config = dict(
    model='contrastive image-text model',
    encoder_moe_every=2,
    encoder_conv_stem=True,
    encoder_pooling='mean',
    text_encoder_layers=8,
    text_encoder_bias='none',
    text_encoder_inner_norm=False,
    eps=1e-08,
    adamw_lr_other_params=0.0027,
    batch_size=256,
    warmup_steps=480,
)
Rows from block 8 of the image encoder of a small contrastive image-text model, named by matrix and row number. Rows with one number belong to one neuron. Each number is 128 + 24 x the weight over its row's rms, rounded and kept within 0 to 255. All counts start at 0. Numbers have three digits each. After the name is the row's rms in percent of the matrix's.
After each neuron's rows are labels from the 100 images, of 14848, where the neuron reaches its largest size: "strongest on" is what is common among them. Only what is clearly more common there than usual is listed. The data: simulated stained blood smears. In brackets: how many of the 100, against the usual share in percent.
# gate: MLP gate (encoder.blocks.8.mlp.gate.weight, 512x192), inputs 0-95
# fc1: MLP up (encoder.blocks.8.mlp.fc1.weight, 512x192), inputs 0-95
# fc2: MLP down (encoder.blocks.8.mlp.fc2.weight, 192x512, transposed), outputs 0-95

gate.376 113:119130161172107095119128144141103133145208118159133138143125133096115153138155107125130098131138112159139137093147150159075147124101122134060121153128144094090128131101090093126134141132137102150148158148120138164162159093085130083109135135124123120126134080147133126100156121115106197140
fc1.376 127:130143137119148150115119112112168150112092160130103086127102097153163106094105139086118151121122136143120105143144143105157127130123153127160130101117155161130114137126118145111114104104134154083101115105133123095127122144154096188137144106149104122160090139115123113135119145104123082073
fc2.376 140:087147153167130110153101111118166077123092166146140119136105158117171118105161142129137126131131158180163137083147141152162126118116160137149100133110125190088147111114109118124120146128083111138093145095156141132192098145159140109125156132138101090082106110126106157136127117140159102128
strongest on: two lobes with orange grains (100 vs 14.1); crescents (71 vs 13.9)

gate.432 098:155134126145070146150107121184148114138122122131136114131173155177103139104170126161107137170112131179143132130112084124157108165163115160184101097144122167107122128138157121146130121124053107118118137114095112127121142115125135145114160136130138156116139114142121153091135146125112136112
fc1.432 089:121112128132153107128130150112099125176086150129130131144150111165134103176122144106173121138105131133158100090110115139115151154126133104130125153091109153135153142140046141149107096156131101156112115111124110114128141103106116138120147092123125115116115152126112172128115085134122129078
fc2.432 100:120124180095094143144119167117134141117147129117100159105127128086131160129158168119154141137106147156082143084107123117101119083166156141129142138165144097155120151121189119097166145098162127149134077124107134113172158100144114112076108140126110138093125129141117098111140198137130154164
strongest on: two lobes with orange grains (100 vs 14.1); discs (100 vs 14.7)

gate.456 101:129109121138122125134095090206185119124151147116111117141129146161118156100146133142106138118115119158121088151127092151127120140131125151158132114149137151073130088107171104149163130159094103116138189142103092136138098109110166135142111113123138125114159134117114131106119142141123131114
fc1.456 090:163162122140141160115160110180139110094212172136129113100143161146117128101123128152112130118132136135102137133094137126104118129116115139133119109175154124121126098117152130121129128117110122117122146092119107156123089155132151160137084137145164103148141142105115130099137131114123135124
fc2.456 092:120144090152138071107161128143127158133115125160168113111122126137145111089076092138096121120117120128155112135161144121107156137132106139131103122125131092129125147129133135135087128132108115101125119136121101188013069130130144117145123111180099119138154119112166124103137135112100094082
strongest on: dark grains (100 vs 14); discs (100 vs 14.7)

gate.261 078:125165091142107119166096096104165129154104140114167133186160124130128159161145145093111123151117135137155121104131125156115136139117146166093145128091138109156193084092152147128149110138113120136123132097141140109142142143118078107114130087160088136142127122168098133166134143100139098136
fc1.261 082:112139145174122109132079136118141101132084134156131168141152089135115107111084141155115110103186139115142051122162136139146136078147127132140163085148144104109155138121080131170154119144155114108150137185126145133162124155119155102138115123142129103154111132108121116150141161125146096120
fc2.261 072:118114138101113137113119159107139135121106135127137145166141119181144163090107165129137125080111095102132099128159103142110094157124166170147148121088125124177144118140098115097091096114172124185150112144116136165090127111105098143077115072138148182118110133140103115152133121143109136146
strongest on: lobed nucleus (100 vs 14); ovals (100 vs 14.3)

gate.197 075:101115145089129136143124091138123118094138111124125143119086184151080107153122107098130165152126158108119097135169126096165091096155109117131119121165110131159158126136071096140097117128125128094134110116102164115098134117112112151122142152128064143136136156170140120102123144146151152144
fc1.197 076:122107147139105136136171135137146099121118143091188142145121141098118120112155129126124125144165111102164140160121099144123150097110096121098110166128090135161114192112129160157117113162130123135145138163075116175114138123156079158116167144123129125107136115063110104140142125102114148175
fc2.197 074:141163126144099119126153100088147140102107120129108139150104131155142136113138114128055110127145134163128107139175114117130135157159183170129122136123139125123113079167139165100112127074175148150166146131148096108115078134091131124166122119108098140093126109112130134094145143148161115152
strongest on: dark grains (36 vs 14); discs (36 vs 14.7)

gate.254 150:131121126130166190142115153123135070128113152111111104100129141101122139146141114141221149132132132130125118074118106115119123130137125133118135116089172114157105174160094145114120144133156151081128152151123151109134118136129103134148165174156107122137119157147125095135171107118118154139
fc1.254 166:136120118126064082117148113141114174115136095133138148152138104145168139110116126115045108116097117130125140150139141138137145124124135115140132131152085165084162094116163128139151114124094086170124084129137104148152122138136170116116108087102142133102134102122137144123100140119129114131
fc2.254 150:085115153160082106159130156126086171126156105118148130111132071115162144106107157145135133143080122152143133118063127103123098089137158156124181126132116142121135124146152130145163095107132125116143093126124121148196110119132164131101136117103101145122118132138172117121139150148133120144
strongest on: no large cell (100 vs 14.4); target cells (100 vs 14.6)

gate.406 105:169135143099125128118097104085149163129114125116137154178116133141141115111127128117134132148107155130153124109158132147140148116109148138156140112151167159079101132152147119111126163108120121126135104140115132113165181111141118107143158103099190136126171140139146089136096129121102141148
fc1.406 110:114124111164115154125142160157142085126152132133121116077152102108125141155145093148110141112154130128144122148130105113132118147128115116086135157118074124150140119108097149139159078159130159155132138141131111144128082147101148155122108143159058134142110114119112155105158141132149100138
fc2.406 103:067121119114109111132127196139128129130134113144123131086147126122160145128147088094112132145138132158117134130151105104100130171186186123103129151150131124113113099102142128120175126117106152120134135166099103129177134121123124090116143158143106122118154146111118092142144141119091125138
strongest on: two lobes with orange grains (100 vs 14.1); teardrops (100 vs 14.2)

gate.156 085:119155172138157123118118122150132140128116161142101101120119139115067151173092145156128121130146130108104130134173108157157112110092135121146151106121123138127110102155132167137137117133116136198111112125125087183040084127171189112147108078124132119133149125136129124098106105175156105124
fc1.156 088:115114160145091109160127134145114152088147089121116098131095130120115112109135127100073148059151162123111137127150176109143107100119172144127120140110133112120110108136134136125100144137109135114140071102163179114129082166110149122113102116123146135128172117106129135139145163120169111093
fc2.156 083:139120124088124103142120100158100164172108091124143149142154151125150150155089129153135170139097146102100114111134121092106128105179165115153108151113132131117088133126110128105071129111138120150091135125113115117077131110153132159148135128095117118093107124109117139122156083091099115117
strongest on: dark grains (99 vs 14); crescents (61 vs 13.9)

gate.288 100:117095162195118110140158152157079110107165111150124101137120113113153109146120119145153168146138132172130143151126136106119086114164115136132114113144102166135119078127131158097110164160105109138048081128164154097155138146142078149089148095123107127106097085144128146107106106114144125142
fc1.288 103:105131120141150111160130166139081093112131116076138148111094130136144153158136122122126146184085119147131123194139095063121086111087107129082108113144137138126139122113150134116104141124139175134090086117161083098147120086112108151132145125134112116162102154120157164143135092130109068165
fc2.288 092:111103173135120109125131118151162122129137121091164080130132114146165160120135121165153126144161090125125131148145120097112130119165123127093119119076177131142157119114151131119139143107129103158112197131122118126077120115106101141091118129146157129122063148147131158150132124120130095111
strongest on: lobed nucleus (100 vs 14); spiky cells (100 vs 14.4)

gate.24 091:132146138082150130112127136108117167170123184119119148146129149166143141137150151134096132138129151134151154145135109120133141148165123105147152104154109114133117153177141120142098128141095141164119105116136136139119147104128164120141096126115122091138118138118137065126097136116156109123
fc1.24 102:157142098168075140113104152169119126136171146117144144168134096143157168105129140119060150177102145175131153113143131098129144155142133135173153114133094148158104171145147134120137136149113098138128067115135125142203119113129134154101096131110128079118121099097134059123112141111165150131
fc2.24 098:144071097136204149137128133128156125120137127151083109126136136122144145126156144167154129106134136111138161162134164104135151122122119134149146108151099100141126147118160119144090122155118114159123148155094112130083142124133134162078093156128111060086129110147159108106111134143153134115
strongest on: lobed nucleus (100 vs 14); teardrops (100 vs 14.2)

gate.204 162:152164123118173166094120133078129116147178109128107137091119102076108125132105142117216118144099141146115112101147073122111090088122154121121126135126164104130107142176116059104151118128157150069139155112125144098168152129119124170147142161134152151133116125125143077094115119156118138111
fc1.204 128:152134125098151163125124120098144186111192173160152145144134156103143101111136075158141114167127142150161148146158147123124094097107157123149131100206137181119126109118113116132143081120151132145118140111103141106183169113123137138144108126147144099125151115172134089109094145129122134132
fc2.204 154:150146093148099134115123178132129154136097105132149107136132108119082128126098146156133089175133113140182127122070127113123107100081124140167132139180103129055114075094122149123129141114126178152126145123077145121148093104085127124120126079102151115110136110159130166129103108107119106143
strongest on: no large cell (100 vs 14.4); spiky cells (81 vs 14.4)

gate.315 113:161141109133155137121106100102111124150115157143123093110126136102167151132110122135124153160086124112126106155110150094123169175141164116080156136134103168101126133081113112127126139109128091103129194111120068096101121140141116093155128140128156136113148144149126109180122113095155144118
fc1.315 114:139133093117134142142155123114099120111174115121119136125095119089108160125116123121147105116133135144121159168129138090150174115107153142131125169125131123169129120124141093101117123101125121111115156106147112168147123098068116132139114115136139136113067121132134146125139129103127125130
fc2.315 132:082122104096132151140094127103123118112120165150147145120109138113098152161114099134128076109076171123107093079111132130127156109173145134080130135135130138155129126154151075142120123134155151159144134089171111106076147134122088109099145158124096153141147134130164128119126135149153133118
strongest on: band-shaped nucleus (100 vs 14.3); spiky cells (94 vs 14.4)

gate.499 086:149116132145122172105156108139117134098117158114142134131118128112146134109119114096126119111100114122148111153152109111118147094074148138127137128183169136103115118133128058122124163098153149104142191109113110102167142140138151148083119138114131145117126127147134116067109116129127140097
fc1.499 092:141142169125108144114114125094098160133178128127147155122097111135121111107126129130129166106122122139139119073144130134081107091100169147167100106135122110188115165193105089119129085115142138107143095113138163124161117136145139176131118149122110098121076094129134098073125132116156144102
fc2.499 102:082118176123128133104106147128145150161085097097154113130132151082137125131107165086140124150102092093157160122160104138135161129128108091138132139134127169129141099130095123112160156126120129161124121119096131120175088135096130121107142136129176132104166157154083179160177122111127138147
strongest on: no large cell (100 vs 14.4); discs (100 vs 14.7)

gate.149 137:160150124177094113146136152156130136149124091091155132141111154158107105119113142096187105104142118130089115138124140162114147098162156097121139118128154136135119148194169185115115153110189121160100109153105137099129107118127145097139137140158155141104141147117119109132139136146103137141
fc1.149 126:144162153169137127152135158146136123155093103110151129123103138162115091113154192093165111140127094138122091163109126157115149101141171118110149126129152112123125168166167149124159158116171155125098102139131128108101092113117110107167112134127151124102156120106101114153145158147111134117
fc2.149 125:159120132153130123145125137146120132136133112111142128111112168138116059148105154107122107091093145139076145145138127130109200146134111098153136110132130109149123151149126105126123141117170122098075070125139136122040126141132151109132152137172107164127152092139131107133138110172075135121
strongest on: small spheres (100 vs 13.9); kidney-shaped nucleus (100 vs 14.4)

gate.465 092:121119118154104168141123178127103087138126117121107132117117117167136183112094068111114129094117149127129141109123108124142158142152125143107141112108126103143102111081150106107125123172124109138121154106115095123112104087095101135094128153137104138142093119133138120113163134122120146103
fc1.465 093:140133149147129132149129138093165079117152131117143151104152140103138118125122102155118053092136082133089162082163090165156109117095087105143110090128145125088129110137122131128112133132094144151184188124110186129125137102102161150127129115152115165111091127135126119093158089121084091146
fc2.465 098:152103106162161166105145083129158132134102118135110112162138115144129131122174139140121205141153112099140129200143120110139158144131148111151108156145109109105134140115096177098118116110107141145106120171121092119142103165117171185138134154116137089119137165128099129141119129126114089126
strongest on: lobed nucleus (100 vs 14); target cells (96 vs 14.6)

gate.126 094:119076132120105128088100119116117094149102091097120118115117122132144108138148150160115100122091141183184066093126126127106134133140128134098125112134153092089148150128110108160172086127132179138120118101105134128144163085122089140144151133104137181135149180106138155124129149120120116138
fc1.126 095:152136122141121126132130125171117108122126087149155127147143122161072125128094111150153112134124181184106168093134091129162099126124135087162128078142149200118103150129121134136125156152143111120125103126072141130101117108142125097102128159173146149103122181138111122146160153169128131139
fc2.126 096:133099111132113105135163130137128123115120102137118142134138156126109129124101131150124142130129133147121138108112082162108136123180112129134150143145113136116177162099148131090146142127161129107147140120107157092108113135150121126135111155123068142065119144124111109168132150156100176158
strongest on: small spheres (100 vs 13.9); round nucleus (100 vs 14.9)

gate.348 110:146126124149092083134099132100151112114152153123149150150147122155133132127150103129087135129128131123149110106132116165117124180127172141171122100122147120128093115109141110112110141135163106105118115128131127097132136157129124153147114143160122121098112089147127135161144137106090154120
fc1.348 108:098088149138135178116140129143122137124124076146128092128113115102138147133106149125171116172124108139106123096141116108136107126140114107112146145110111136112160144123104157151141143145128138155135174142134150129151117123141090120107118143096127135126180168112116117140130108146164135151
fc2.348 107:130148113120098130118139143128101119122154112074127133151127130147128124127104112099085122131112144132102135124104115095103129151143148126111109115143131099162139134150177145119108120071135122175130124116143128129250125082145083105133134095150105137138139140106110088126162128149111109136
strongest on: two lobes with orange grains (100 vs 14.1); discs (100 vs 14.7)

gate.93 073:103079123170134160131144106106147124115153142117141115162118164123114136131141169127127107129117131118146133107145146097166174116121162070143137081112157163126130160141092136117085095134147137176108123141067139121162132147152181141103111122101122071139100102127131124147110154137133133143
fc1.93 072:143148154096157151123135075143112155139103137125127114144150142139123136130117071113129099119151145152105091140115143153134133133129116104144145139176114149112082137128119138147119121124161117073108117090140119139114134175121090095138105154124105119150146121117127135141129148133164136096
fc2.93 066:116129125138103137077083119122104152131119133161156094126129136103138127119121162114132181116169122089088148124152105083104173087129116088102084124096132178136151142153157133081143107106112130184152116135114097143067110080121107151132126142127131118128113123142115126111100151121112135135
strongest on: band-shaped nucleus (84 vs 14.3); discs (55 vs 14.7); teardrops (33 vs 14.2)

gate.442 079:141138080134170122166091099121145103108177131139139099167136144147126113122118139077119113134147122121106151122165153140120138121151107130170114115084110150099100179198118144148093148153130079166143151142087112126146167141123128141152125116120153123102109119135136113132126149129136119182
fc1.442 078:108096155159118115148138172111120160136093139125136145096139137119148106083118148116133156177134103071112099097128091140104117111146175152109106120107151113147118172148114160106117155155126143165126097141115130114083112151105095143109105140133126169115102133110123122128105151130109151142
fc2.442 072:130117114119088149128113119136131115099112140129145149177127121129172110098142122150130154109140099094121145133129138094106125154124162133161104120150173124138113167164142092111136096124115161095129111122121180133100108125140136124103105161161152170125136124179130143109109110116107117121
strongest on: two lobes with orange grains (72 vs 14.1); discs (45 vs 14.7)

gate.231 120:135139085163106119117099152161132118108121150109124087151127128120102131108111101107109114075124145116121147152113122127131131131120137106118120125106132090126131136124175093084125148155131115112131126114119138153143078118093119157117096128139133133146090128113119118105128127130109156111
fc1.231 107:128133090137111108146155126128117157127098172111151122129122120127146123138132135108114134117133147113144152140074218146119108135137119141104105155141110113139142126110105139099109102133172139146094042131194128093117114120152101117128119102112110121147107080107151135167135136110114139112
fc2.231 124:113097135090120126147126134125110138121102130122108145101119171106110150114132127124164109173124122169142167084128158146125120133117114154119104101143136135127116123090136121147151142111142157093151088136083150122136155143134080082083102136120116137128128119150134139122107153087132153181
strongest on: dark grains (100 vs 14); discs (100 vs 14.7)

gate.206 099:154133120113087136114098078159143134136132152129155104120111119126163183146152094128097130158102119126112117125101130104119181136159148126114159134152125156092155110104117134129123135112118107110118170139121129120156147144139146084139139143139103171094186126143117118177122113123145124138
fc1.206 100:110123149129137125125145144108113114107093080126126134139094121137115102108100099134158115119148145108145130157150136153160153159112107159143113135079109128121104111110134104134122114163157153164131093134158156169135084136115066125140155130142162087160115114108153112102142143124141142160
fc2.206 102:101128138127150118118121161144119153076168158133136173108145181100135116105096135096141124114113125157118116067166123147118116096149134150160129090135133132170118124142154131150149071158138179151128080125106127119176151118116089123155132095120189144153138142143105181081121120140107147118
strongest on: band-shaped nucleus (100 vs 14.3); spiky cells (100 vs 14.4)

gate.8 113:131143102152124124100156121133169116099148105099117163122142111111095114152128144095195077091098127076094147098146099132080121089110143129123105116171178099145087145142137126096102121163125124113122118127140116112110108109095153137145094135145121097107113170117124140104090126128077151133
fc1.8 129:131148121120120146146114128140134116121118122155124103105135132148145140130128133168077168149132138142131148183125136111160096164169097102112142126136109129111158129135101165163159106110120101116136138147104107134149142148137146129086142110122120137126170114137139136128147130138198102158
fc2.8 117:116131150103140177151055148127117137146153130114114136084180140152118122094104155102134125184110154183080169134129127113119107122106143113134157145122113122095133135135126131169088114131104110139131131128133148122133131132133101121170125105131107153144100129134104112092164082112098173131
strongest on: kidney-shaped nucleus (100 vs 14.4); discs (100 vs 14.7)

gate.46 098:148151154103125136115121101082126153141148142105152131120137151115138137125132082187162112108110159154131114133150115146146054097115136119139148128189188123105117153118105103130171091111150157125152160118111138143147139122149106143132135120128134111106172121173140149118129095126095112141
fc1.46 088:100126105145127087109112116156142123151082132147124112131110111137099127146137162111102124121130157060100101120144151117149135202108123172071156167112118100107144120146130121148115151149132112136142099111139129106095121147157160141095131123111143152112127109123103154152100107138076143156
fc2.46 091:106099151161128136142093084102119128127158120169136130156134126128149164155157121121139153116112142125142156143139118133118143150146148150092143137135141110164118164153121141106123094127097098134114144146146113077140123146148123187120123165145130107069120171090146079146178137135146140088
strongest on: no large cell (100 vs 14.4); spiky cells (100 vs 14.4)

gate.289 087:127137140142134079145084154148121116138108070126097145144096124139130107151105132164074124127159159130123132156102125125117132136112110140115180151105130120178130149126114120108078131077160119140109151145132169093107090126128122132099164153117112127120143099137153134138130144127142103133
fc1.289 085:133105138143138113170107168103163122138114129133091145123112095109129072122110144088116118103186158134142144159101117130105148109106095120129195101086121081154146124155156118148110129109160151171133115159138135155132113098120140146125164121124137109168114126155147131099133128166141097096
fc2.289 093:131106124129104112126151128171102164148102109118097118155119119149128135075135165145093134144181102129113165149097126117108133115110143106114090161081156140069118165112131130148096156133137081117110161149132136152045104133088159091142124129098098084128121117083133125123140174113108126164
strongest on: ovals (100 vs 14.3); round nucleus (95 vs 14.9)

gate.64 109:102180101116152154098133150132175112168133111166133178122151090140091124093134143090100135126135120141117109132077094133106134128108121124117160150129108095142142161156127078126139153151129131115126128134119144143159119104156104131127130145147081114172083146099132091082135188144136161096
fc1.64 112:106154123161092137123105132183153102147084080123131119140143097128086116112123164121121149118126127156100109130079114129136118116124130129091139167116139102142156137152156135121111120152118109090128129110130118119176066108123120112101114137103108129150105131111182144151151119129131157134
fc2.64 122:132154122129113140121140113160105135149145132151111140147144128155124093112125153134089091108143116093118137139149112154144124084090084102078116141109140157118162158118143121127102139143135109094109135120173148161023121112116092140123115124125102115170095130103156116103124135113120117109
strongest on: lobed nucleus (100 vs 14); ovals (100 vs 14.3)

gate.124 088:144138133158088162129124135146130131126136112152135096129129148144122115119132099146120122176117108152112132126155078134126136157130148124120098120108174128127119156169164120137131150111127114062129176089110149144160130141087151155109137127130133138116133126128133110100115157123131160118
fc1.124 084:110111131113136089161165143122097141143111146129130132141127130125139120163141154090131122133108153121127117131088160124121136099133113135066119145131097165152120068098090145114101098140134128158106120144159119083097150113122126135118141097149106135103118105137151168134123113135109108089
fc2.124 093:124108116076116147148102129101106141124149104126109163084152164128107158120121127103168099174125120160132150059117127144101107147140136146118103103139113122116091108076136125104156129096130135104146112125103138136202136144143073070105104126106128119102126139142120128130123167103140159157
strongest on: ovals (99 vs 14.3); no large cell (97 vs 14.4)

gate.61 103:144117127115147139167105175133124110152113117112146113135139132128137153176155163139137167160107129096146089094114106122147140142123129170134143129108125121115110147127091181162109133166105127141124117114121140159108124140137118096101131125101106143137131142115118143140107161112145118114
fc1.61 120:125133139122116112167138101162126163114110150125131108150142134147078089110125104168126090154121112140123108121116090133162091086147142102143150095118149105121089131107156151149211154137086128123126131100118127164133113109127137160098152105126142141157156132137124116117118117141048099152
fc2.61 124:118090142115147137121073107107138135162136156127104148124131170100103167155133165115141155153111130141109139099119111146138169098152133153130167113139119116154139112109185103101105128101125119151121097102119102105105133154164112133130153154095133115122124137128125143149165155147093148135
strongest on: band-shaped nucleus (100 vs 14.3); small spheres (99 vs 13.9)

gate.277 151:124117139144106092141087106098136108135138119153156118130157144155120128130163118124119103120131172142143168160173150144149132110110146109159174147089105110079121100137138120169092133122129107142138127147088129122135139147122146146158130142120157131106070124163121135140178102136117128123
fc1.277 123:090138110102119153113155169140108125112132101099121107139108109104152155141116137103152114140132111109106085078106107105114135141129112151075072133143148118139109136117134123108122135146129118143144143128164118129177111104124106152081132149130105139080149119106117120093106128139134142097
fc2.277 118:099136139125072117131180142117122148126143105110124125153121117132145129088103125101106133138145127115135117085090111113137143169133144147113115133177124137126132144145140118099124144071119103134151100134115136126244111120147116077096117131188108150099129126138123102113150133126138140175
strongest on: two lobes with orange grains (100 vs 14.1); discs (100 vs 14.7)

gate.490 107:080136135130102113112093151130167086137125121144140143146138090146096137123158138135065121131173151132134100070115109121119118151142122121145143092103129128090125123136134141152112142146144149129136121154132138138173076127160126150140123142134081138166101146107124110093152123125142114089
fc1.490 105:090143146109125105126126130140163109143154138176144146100102137179099114085154148170071173114181168126140084110120121113117120137147108123152139094146145171137143138175116157142140116137146135126102128113123163115075077139211114124132118139154090134162127144145114093128125136131164109139
fc2.490 108:105137107100104174112145132135109134125172095171155145119118118147115129144137141157092088123150100118142162106133131134121151072119107083107118127166160136115121165134097151134121131117144166111110185143123136135005108116107114125111098132122110119142154126146127100121107121133112129096
strongest on: small spheres (100 vs 13.9); lobed nucleus (100 vs 14)

gate.168 086:144145135087107102129117146107135148094152136160137149126138081120157147112133117090138139154116077119113111114115146117134145134096154186082117116105164080150092131114107096094128126116125129110153130126149092097150150141112097127080165113135134150108099116172102117149133125148119164109
fc1.168 083:155179126132129155090137180109123148109121113115102170121139091090112144090133119152123120125120142148147125100152175134129144135155127113103159108170156144116119137122075104068099132123133132128085156131100156132105134100140120131113123192158121146108124128161126144101129121110143186064
fc2.168 075:120140129106110128138109150126085113137091102097111129124130144148146145123135126143153100137128128146116130133143122094072117126151124143105144120118195118159130131167090071075109116142184128173153116126113089116138129144111136122152136091123142125117187117109104122113094111140121103123
strongest on: no large cell (93 vs 14.4); spiky cells (47 vs 14.4); teardrops (43 vs 14.2)

gate.135 108:115159106163123087103127130124126132142088115148144121126106136108130146139075122139112111096127143126130213130094131103137092153145123102123107110105128126189156133108104131106104149167145112123114130153123115096144099159126091139144097141117120149172116145118118143135111103137114150113
fc1.135 109:111139112118148125127138152105104161161085158134102123140121153121166137111106125088098131105142151129146091219071179135111165119148130146090183146094082102126144108104139085125139123096116131144122161138119119126124132093127118114113110132141118132169113131129153132156126175134149109095
fc2.135 119:076125116104093162116104112152127124147124101121136113111107119098090142089110124107143093147104151152127161111097137116093123147107164129115106151109104108174126172090171130142134145120140118109135122100129155154099133115135063091120093134134159134139135145109130144126156144101136175133
strongest on: ovals (100 vs 14.3); round nucleus (100 vs 14.9)

gate.311 106:144096148145153176138158127111118139122096053137099113109111084123099110121129126144161141169128127141113109106119074135127108147175153130133131132122162103090115149098137127119125133112110150079131177131114154126169097136122104131114108136102082164061139164131119118132147148172118143127
fc1.311 105:138111130104155149106109096134098121160100126119115110132156106111129118136113098112169133183076121159151078120116136105104088156136157169116147128122115148076105156132087085123120099131118177159163117120128128187128136112176113123143147135131092145183160128101120124114137146142113119170
fc2.311 110:128103116111162136137133091111166108150131103127125146136137124091094202167130109121163129129135133144157180091147112141126087158157108170114152136085085169147126108085111085118116142111125102081150158107121139120103139122152096136112108141091088091094149153120161134191146140105163144150
strongest on: small spheres (97 vs 13.9); no large cell (91 vs 14.4)

gate.375 092:112124098131097129116090127122094116116112148113163102143116109115145143127161084128111169127126117126122120105131148135117097198097130119167128107109076175107135092130138121117140140121140081125141127117110136131157156140145131160137152109149113177078129101161123123114119113166115113137
fc1.375 091:134163151112126105157122122094115174103087163126130110128121136165177113106136116138043176116136117166176122149148164138147144090143137133150129105154141099131121081140109148128154133112154137134151085154120128128084151144097143121120099096145119173092167077133131135095130140129144096114
fc2.375 086:146121109119149161101093145157110164151117121115117139131139127122138153097148152120147141121146177118148141135154131121162129171110105108108098167120144133090149125093090095112083123169132121114115126126109128151000101149113118107150132167122124105156121100125123150135133135094116193137
strongest on: two lobes with orange grains (100 vs 14.1); discs (100 vs 14.7)

gate.394 090:112134177133181125096160118100153141113166115132105129096111134065158118133120137122192113101143110129128110123153096126129115104135074129113184139143135073159111120129082145118138097126140145116138167143154119119158137148140154148142110158109099131135172090120148108106108109147110164136
fc1.394 093:128127125158087161116125137146140133122159159128112116162172114120138144129113123117103112106117152169094140139154080136145108130110141112103137141201108103130148151107124095116182147115129140126147135109136100118142133106099121129158134135142135106121161100163129139079143124120102150154
fc2.394 094:162111140135095139149158140112077091110150064156137105078140141122117126117142120176108100148094126146135103126120159102126117126115129126125127120136152042117129159130137140137135113128120179155150148135134133122139161108123105139079095159141130088158132140154118083140114113113150151101
strongest on: no large cell (100 vs 14.4); spiky cells (100 vs 14.4)

gate.260 065:111137106121127117098161146115162121101121143147100099181167138125139150145096144137169155133171122094131102122146103102123158170103115178110139127108131140153114086127151142154142178135111133093099189136174091112095164124119124129110108121132133138115139115161157139111110111057187134133
fc1.260 076:113138143141085171130121115144104133147164153123119141161127141158120106137161126102117093108140135129121146120146097144125121099123112093125098090139165162108152096094141141097152160128161136119151117142132117190165084146126103133128159136103103139129134098148120126091139137068154046118
fc2.260 070:114153138131129115106160146131116095073152085133139167072114156126124124095118158131161154115119115095146153157123130118107134093137137136099089158159102103156093146137126110127164122132112148129139112102134127095175083098064160113096174128108144099166165088133155143134139120138145117130
strongest on: no large cell (98 vs 14.4); target cells (83 vs 14.6)

gate.34 077:113130183088131104188139144086101082103130108138136143146094164134140105142100159057092095153130153102144124110120102150133181133155149170094128125128113090101096142096145147130077094139128103164133130121108101161177083102079132139124084095136136147115097137109134122131110115118132124131
fc1.34 077:092120091094118134127125133098107181135151137101141148066137109102120148111103098151131087127132116114126098166168172130133128124149173120146175093153111149090111143098154123132125119134108132129133157104093146168070102082151128089126145152126100114170154122146077165141121106059165147129
fc2.34 077:095139146113114086106141111121154098144125118125123082090114137122145146145096152138138135094097123122132100094165159114096128089139145123172105154123197100151085080146124116110117158131117147156152107121137129095158129096132108137133144131108160136167123112153145133106133115122162135138
strongest on: kidney-shaped nucleus (57 vs 14.4); target cells (56 vs 14.6)

gate.89 074:114118172144118105142085144109127121139112173131142126162124093154189132125170125150139096149133125145135149125149108141143124103124134129119104120149136116093128162091153147114121138097158143096139101141133142115172133082083109157172103128170094136089139164117107125103103086093162112138
fc1.89 074:045140138108154107134119118140121094177089154093118091108131107119135139111147143114069138153107135099120156136129144149127133124152130144096097142141115084136153175127151117114141131133112123104154106174109071118129105111086122132115127106119130117130167118154162154096107164078132111129
fc2.89 080:179142115129149141111102171118089133166181122148094082116113139113122138126133158138179131128147082144106126144155131126151158129125105114126117099111133085086149126150142131119153120150099149069149154099140152139119146119122155104139116115185141127155141150124113090164079133119137119149
strongest on: band-shaped nucleus (100 vs 14.3); teardrops (47 vs 14.2)

gate.136 107:142096110145090157149100118155120141131172139130128105134143133125135147176116155120122152143108149165147155146101113101122116102161130127143151134179122168138160170147125174133124111115129078088121132126145085089160157144173161159123118124121115117105180113143123135144121124120145131163
fc1.136 101:160122100109104100117125102115120149122111157089161147140169171103157143144092121122116085131129141096123118131165137149121187124105139107103111115109154152086119159092093114115116140126118099143118152127101129150085157129136142096173097106128135152169133130168110121167121128113114113128
fc2.136 106:116119140109131149097123113090130161128122134126110092112151125126102179116151152105153175137147168092129142162085155133089120109110138122130196150117082110121146167140135134162088140132143076130146170118149104083120155131099156166139135142109125108142132158152117125118120153117138143114
strongest on: band-shaped nucleus (84 vs 14.3); spiky cells (84 vs 14.4)

gate.166 099:084126147126096141144099100152131119130104109132104135079117130110140125144151147133097105161121127146117134117146116141187140139182127136154096106158158170079110118111121088104081130124095107113118099146141093151133101131121154127146126109132111118141144098118150155119164091145120093128
fc1.166 093:104137159124147167184147128130154124148167113165104139106161182121157094123131150156084128152109140156149132138104100118157125126160113128157102134137192139086103140142110122118132119118109126096136157096088130164103143152136136146105147084103108164137131131136122191128115086151143079103
fc2.166 098:121141142183126135160149129135132127132085131142142134093142134147148148146104103129121121125168126113087112140096137078116130144138145146163090091173137125135121165110125109136104143128147128110126153141106115139045130112145092123131141096114089124167160125143122077079135187147146077173
strongest on: kidney-shaped nucleus (100 vs 14.4); crescents (64 vs 13.9)

gate.471 105:124140108131130135150108155140114118133080111119116115127132154129146156072113138124096131109113148193145193184085139093133134143134091066129140113119124118161157141147131174126125101140121125138134109183112092102165116135146141100136142101154128127152115169113123154121143128122138104119
fc1.471 105:100149141140099148148062146078123142129093178152127129150132157152141101133116125115106179132128123171151137144100191132130166163157110154137156124092078126128125149121119112127142158102138101156131136152141126123121172151163105157116157116162107122178151130122145133134152159141177088142
fc2.471 114:099122123161102141116144081149157098127124065155157096146062086097143136159110114136144096122136109114148143126110123151129115147141135146098129111115154122143090137123142170131131114111114132118128117152113148132089112127149129121088115117133160142097126134122141151153110149136169118162
strongest on: ovals (100 vs 14.3); round nucleus (100 vs 14.9)